config.toml
arch = "mlp"
model = "image classifier"
dataset = "made-up waving flags"
targets = ["emblem"]
layers = 6
norm_position = "pre"
mlp_ratio = 2
drop_path = 0.1
width = 384
label_smoothing = 0.1
learning_rate = 0.0017
one_sided = true
max_steps = 40000
batch_size = 256
Rows from block 2, named by matrix and row number. Rows with one number belong to one neuron. Each number is 128 + 24 x the weight over the matrix's rms, rounded and kept within 0 to 255. All counts start at 0. Numbers have three digits each.
# gate: MLP gate (model.blocks.2.mlp.gate.weight, 768x384), inputs 0-127
# fc1: MLP up (model.blocks.2.mlp.fc1.weight, 768x384), inputs 0-127
# fc2: MLP down (model.blocks.2.mlp.fc2.weight, 384x768, transposed), outputs 0-127
gate.219:125129123129144120130107098182100130106130142110113131166138163094117158142140123100069146190153097067141122189165142141101125078136095167138165111115125166107097108106105124162116126123109104126130136118110128142126111149139111158121130077124163110149108095095122109113167167125141119103132106135097087137129067140099122124123128124160121149142136172125078119145097098119133095114170
fc1.219:121112121137134141120172158113099145102148127114135104113145146142139165142117110147154144115142090190121109107131098108117149148135115115178130144114139127122141125167123128078123137168131136106127099148179182106097164110097114104148136097119120155154147148121130135143136110146118132126079165126129112141072165151138145103139123173064146138102144115111162129117136144104181149139148
fc2.219:178120145201134130101141155046095124118134114104166100118110126108130082128144157128120120106165152137111099166140112117148091121130133115106132108171140095124116104072137129101113098099137166141154159122148140142136127166140100124144142107104160108117160176055123138144126100163148114135155104138121080089150151110070172151154180127129128131106165115170186136167142137112119163132162
gate.220:141118135177109116100121105117141122132106138118106096193140154134122154105118105121129118123115147125090162094120143136149126150142161123116175135144143148121144099109121110157150099165160114143162100133158104142107127128127168122118120166135101091135083168070108111140130136133098112118146110124128135119066162112102161130077088088100145168146098137094134114094156163142151158165129
fc1.220:145173109121101142161079178122062115160122136116117117140103131169147110094124105128158121116136117134104160103136123113114147144142097101158134131150164143125132135162133126123170141136137141151172171114137119124119148082118151141146121133141135105159148097105117104152123118155103106119141154089153154130137178128130096110078152114141129155146109102128087116100116127144101189135103
fc2.220:174160161122169090092163140142123128081129098117111126155151112114140126138125133131148118119144109117089123124121095116134120129136080130083122139117128163133144153146147122156114109125144182141131093114141120129131114149135140145091099097160149106097101133118134126139125169102132073098094124065119092139135158125139162155143157101139076148150142111129138151162167108144105156143134
gate.221:103167120128132130161095132176107128097146091113144121135141120132162178095196111123133131114140116124105104086146144148103097106118108128126152116170115104147110107104159139154135099165110100117130172144178132101101135118119111161105142082138117124081102140120108090133155105117162173121115098119117146138169102145166151123161143163129140094167130126121100146111182115110095143102156
fc1.221:107148112120148144105169113143139121137092091082102107132143122111086155158105147144134152142166088109133126132149117113112181131125177160201157140144130101142126115098141133187137141097090154092160142147124111143132146114106169121105183147132098100128100094118150141131134124111112107111129155112107114100178122144152112108130145162119090145102160147129166159145115109088145106110110
fc2.221:068068173138084123154083156135146160106154149107134124107095123125149116086099140132119150132162122121128133088116103098101112131103122155093100112127149122110120171152142193142086144131170126098088140123145112126126114135135082116092092085116149161127148100125097182111150111112161158133128146130134144112095135193104117200117124146120105127114145111120130151093105117129143123160113
gate.222:104077143151109096125111115128133117134135195163144103129120119156140117142192079102112118137120130089122120112133172106133087140149115135117137119111100087101085161124172138119083112176131146105117146148150126107139153107146133150103116127148102110170113104130166121078091140158164133131144120109185134143138125148126140079140153122120092099154122129160112095118153167107159109114136
fc1.222:167152141098129156140093185159116098101166107136137122124154120139145142127134130135090117161115171150138152151126135130144112104150183122139148162120129094101127149136131107132143142099123160115138121136136131131093128111144138088127160133127145150122161131135073128172112105082117113121101113157079175126105107114149122140126166137154165130112124120139141172133084122126115138127085
fc2.222:128137132143167107094110099117174143138131116160117131087116120105129126138157137100145154138161127137109172144133124120120137146149136129164151108099071152137132117123157087124132097142117160138128150097103150103131122178097154131120112177186084156137086146170162104119131119162102128178129115126136122166102178127127114126157083150154121120135161112165092142120157161104128159162143
gate.223:143131154079062169110079141134123108136108127107076147157095116087132101131142108119159138096137174076156108107130132121166135126115128136175100167093124109130134109128143157128183121116081126122126145093160082083112146126161136065131139130103156098159137163118150101144145116156097200141102143150113119124133108160130124119105126130122203126139158123111146087135159127123113115102093
fc1.223:145168132143153124146103118183128165158145162150140180113144134133188229087134096157100150205127072171123136127098098101083135077143096157088107108110174134159115151072065126132155107135131159121102140123129142164128141109101114080121081172127140124136235139153079113115131105125147122111109097126133150092048125105126123111155090113119084128109156140122168112125086093117144124114145
fc2.223:143152133107074140115139118153127161143132154136137155122153157078142123155177112147123115118119169145111117120135120122151111126132176144177145115119171128124135120110113124111138173120107128106190110132128105148109085130089150122086110130126099116117128129158113103125139126138175138150138148155159127121147124111148166124134120141120140095154115145096140086105134140165109170086151
gate.224:144107135144115124148170123163121131141153124091097131116170153117115146106119084096154138144144107105177137117129116089134195127139123180157136125140135143118108144125137126096050135160144107177113148129126159108140145162148102067129085079107118132147119133075103133161127112078095062142114119121120084117090152115133140143085125135115134111128126111122134121169097110133153121129117
fc1.224:111140130148162127123143124116125144154127125153121121168136122148117107131063135098132088146138172135146109086138131167140093136093178146147136141119147121117133149133125094129121126097118128119086132134103094116138086094111123167085152128141098121140128096127127138116106124121145122118177169157153099099167130148083182111110120099105117138106116159108132146125140152149123124121131
fc2.224:172163126129152150095129153136146128121131112126153142121085119099102156069122090120110082108122114099106141092159154132106118134113095135075139168142109091091125173148154146138103133113133091124119133128131108175094157154177132137157116102130132133128136120152123177166141077136106102110167136076113138114131128105172151135111111122143128130099125137106162098158172112150102146154148
gate.225:117112134129160123099169124130130109148147177114150117132149147098141096115097128127081148108138139131121115122137127069127129134117131141100135110142170106134109145133106136139104140132134116120122140113136112101121149100119071143118132116127112138136092130104113105089129088158121102098114162130098130120133126117135143167134116118092106144155133132134103113169138114100127117113156
fc1.225:115157170086073105124104124157155148130142099128105105159110125171139156131100132145177094131144142133082140119134118149098085126148105098103086084130097124147109131151161157132142129112096147101119134084101137098132105096094125109136133127134138104084126117180095110127141138122130143168097120109134109153103143147118110119144098108129125155120172094125117133108159119148126095098093
fc2.225:104166122137108139120140130110146174131113114103183109168163116136143132118099105101129078199092128154148139131088101133117102079139102140116144116131148112140140165108125128142127105127099120150109144124128133154153159157109132165155097130141101111124137113134107105120088130175080128149119106120116132168097145114136098085116189136155149161101142139117099128150157151146140132130103
gate.226:163135114112174101131149088114114141090143108114155121130129114131166091161135104127097104128121162097119109140082136120128100118119137156161172075135142116114159145105162150152172112106113084080115121133137109116128166084122133119128139108134164151122132114156138159132149131103120099118120144150143160123131128118122142090102137146114150123155161112147098136162125133145130125104161
fc1.226:146121107117160113118150110157115134112101128125171110183108125132144159092140126164118160095134106106115082153153138150144154188102121132108136107148090169105136129091113133131166143100127088131128142139157141108114146129135130147133144086145170127116152132125108133143148095097099146099144117114161124126130147087108123108169106130153164149121148129162138171140104129148131124129165
fc2.226:081130125193088129113097150186117166127113115073095159126114109112136148125175139114154124146151099106136121118104134139133098125118125151104129185141132108093118122152123128149128134134148165161096106148157118109128131126098108091121129091047120133114117173139166122128120156089106132136120185113150133114132118114156131102132163148151118135085112102078148085137106128189146098115133
gate.227:151120109144125143090187130124122123121077122070096086173081127136101109112124130105102116144156116138114121153156074107109126077128148112079111129139127101098109194160152092101089106111115171150139153090129111130158124136109141093128131141102120113100174118159125092126097121146089116156149207131142130050125156132132121151150104159121123127222102134121131124128121129135103122135093
fc1.227:148142130164103101120089113155118125162105111115110115128110132120151118161134095123147145139127122161119129109156130109132133152114095135147137113097168160154146134127164141116145153100117110121132141085115115134122150117107151118192089137148121117149108112144152133122118115063080104143157103124147093128101126111101122100101130085094198160090151128149104131115132124154175103097152
fc2.227:083098132156122144113167146095102118145137120124124115125098141143136147107116113110170117124124164125118151084152097100144121101122168162142129116130095126124122099155143138142191115152150165114122115140142153112110115134119083066089144162116139146105140159132107121168120190102141124127147081138114174147084101187086093130119150117115116131127192137118096111155094130140136152140107
gate.228:124088120112161128129125141123148145076129175141116094085103114096113130107101113133140159129134048075154132091098177155105142112112132100117139133161107133133126144089143120127120133109141158155103113116095134136122123139099126152122121144145143117198155120167145092104154129117118131100150182097111139160108142089132125177158138170159162140161099128086120145130164141174150153122126
fc1.228:134130107138172127101151143106138123100111104089100101095113116130124078149100104115182179117109051090144135111111161140093128127104140127075166146132131188178105171133119117119114107160121152163121105099129086136112112123095127136122129159108118110150134121131160092129098142130118121090159144127121140159063115123135095121130146136115156145168138124136150140145161179138119143111119
fc2.228:152163146093144150097103093133142129138118143143092117093145122135125098122147154105104144098115114146114113123135162138136142144113110116120137132122111170133135116143122127112110101088147137187114142099132138125118093104107148085107113157111115135129107111114130066164100135112166114107076174132135149119130084145158117145113133108103090083111091135119103142123107132135113109122140
gate.229:133157135136109125149113137151144114087151095169126132138140165119111125097115097124130122123135147115124124160124150149134161126130094139155146126121138143125115139116084086120128146115136158127160099112093104159124142138143119134117114109134155068113171173100124089092126096108120143117116123117133092110108126122136114115111130137145131140099097139148129164138117133097149150146190
fc1.229:085124100113127128146131111109156079138090100157128109142139112166161114095134160134131125139116109136124163183170084132087162134147120082122113119131068153127120146107118123110133159126168100114136075118130093119119109131118131110152132135165166111102106111122132083114073126137119119124135141122076162099120114141177088116136164101141155141146075161137131088121142113084096116129130
fc2.229:131104130117147149113096111159139159113157092151114139114151161171163094127097101081094135124169087137148114103107107139136113105127135131116152142103110085106154099129101160145117097112158087161139118135152134100130117114138076111166101072137092151127120134090142182138135106132104125143111157114121165114157159108114096182118107130127132183127148132149091112169118113145133161115113
gate.230:116112138164121121130159120125124143128144136132179101124129155147146158182147126129116130154141129125115148132163127125162111141159156152123128137118142166151100084118113094124104115165113111137155143111109132162108155175123120124129148154136148159118125135100142105090118105103110135168131088134105142154076117122152121175111152140145101128137110109127111120167109111114152118125094
fc1.230:125128108082138124125111133123146118125119167108106136149090148134156063104161123116096133126150129108090125082113127134123163107117116130126138152089131138137117186130138123086168159148134122147144123061119152142149165115151141107135103123087125101129138119120119166148127181119081117125099161128101123101086118155119141097131114109112124122138151103098120122146103108145166110144129
fc2.230:100151120127142136146092095111110129110091149121134152120142119113124195102076110138082108148182138130106137145138152142153082123145160130141122085156159131135156105106140117120142115110103128122141146137116092115118088164117176140153152124119140109097140097115147109105119120116145176143160096120147107126152164088121142157123166136112102108133120161154126107143159137114141160107136
gate.231:123149112098151155174118122154106135152129178142157127100167097114136114136123100121109156168163116149135139134158107119140094121120143134118138144172115110142104144105137068131131127134144132137137170148077118094123066147144191140146146138131126145136135133125111134157124089110117135148125157130143125110113142104129104172123110136123120126138134110159123130163112109083093137123114
fc1.231:132131171167120098129145165116119129068141131091107130104130148126132161114140092162150130081160136171133107154110161095163150132149120071108150127149133146114133111125124130118152138151132153107100103147175110133117148119123083138145119150148146149156094143094138145100109162136095144113142093187141118129116101136140177141087121166106152127116145145151124163140122148138139149133144
fc2.231:096095139183110153157164126107156124131104111128131105154149147124103121130115140146116124120151100121124097077121098120121124138116143121149124123142088127133122140119104126125190120099091106147135151157135111102155153141169125117148138155108149100140132130156125157159133137153130142163099159142124152074116120128166117142099142135114121109137162089151162134106108127138102110119108
gate.232:133102152107109147171136122164093082050112133148149131102074148103143164114095103099146123150145147140105150146104158066138126108154115109096116119123144133061069150104144054106155076143115115165148104078128185154078128121124150154112131117154172140090131115133146130089141133144122109125137101096151145153154146125124107139119095215134136084150152121134099110165134119138100102119168
fc1.232:102101136138126133084137175114140122120113156158115156123083080157133184102106137138119109094143142116187115097123099097093152150114150112115108104169120045167123139138130123176139087129127104135177120122128101090115145154135123158140074132117156175091149140086136114144169107147128128135121116082138137125178117168174157090128202066073154138139084153122128171113113155187170105056083
fc2.232:121175108088102110141127115140138085103107175149158085142148112143132164114150121116095137170166130127091101082144155127159131119107111121184158141144177110113138111170135085137130124155118105095142122124123112143145122114120149092169123143106090113167136128093112176135183149190128132115126184125115142152107118118136098151048176118130101140075123129139133153085117136101090108126140
gate.233:087145167181113106084094132095141089143113152128113126150096132108152132099149089103098165157086140128128104118152187141092132143110116148155139161078106136177127138118128129109133092133132106117147145086113102108133130138168110142080075121153134143163144123126162069138134141166127152107092146138155080159166127138145122115133142133131120183126133137136125139139093116121163148103160
fc1.233:072100067124109134143147149146140110125155118138146156133126148123121104151153159155107168136115075144092123159168118133132153129153116113134144083119121102095111126120109120115131149136155123098170119149118121125135140134107167125140163133096113136167161144063158139115126071071176050111164098122132175103120116095102102152165185124129114093110153128112153090176140134140134100132127
fc2.233:112114091135101124114093139109152102139136149145134135117112107174114111137146138135122122123125135133139144069152100150123104148122136166168113166171123150125121070134125132153127111154112086087108129107112142129113109074118126106135089129178143139175109114121170105120141151128111129131132134172146097134117143137104073105110131140100141133171119136113111089101105102136086124139178
gate.234:135138114110125116120128146127083072115183198178139161102134107097136118145119101143114140125129157142097167108106146122140110111167104158149185135063101100122140122112090134124131134124140116148149117133127124161105127105155141069120144148125088130119133116117131110126165145128088134141137075139108086148114106098134116167158083169123090078108161117155135095135143148143093158147085
fc1.234:154139158182090115112086139149097123136173085132118114133159144122127107106165171084134091131090079133140129129153129122131076147117156120122111136132115123151136125169133174154130152091111155113139113135135099134126153107150153144138139145118139116126100193099105171102113070119163136166067131132115133119120120127154088119148151118128142153130125142113094144113116123138181139102094
fc2.234:131088118135098085193142162095126129120105142129136100129140123113145121112142110103137130119140120127140108140096144114132122096131121116097170133150127108137135150144140136179135111145142141090123148147120111128101179138164115105125102133159106156163175107116131115106109169118123132122146130105148142149137122138116095141154170171110164140090110115128146135117145147099139121133107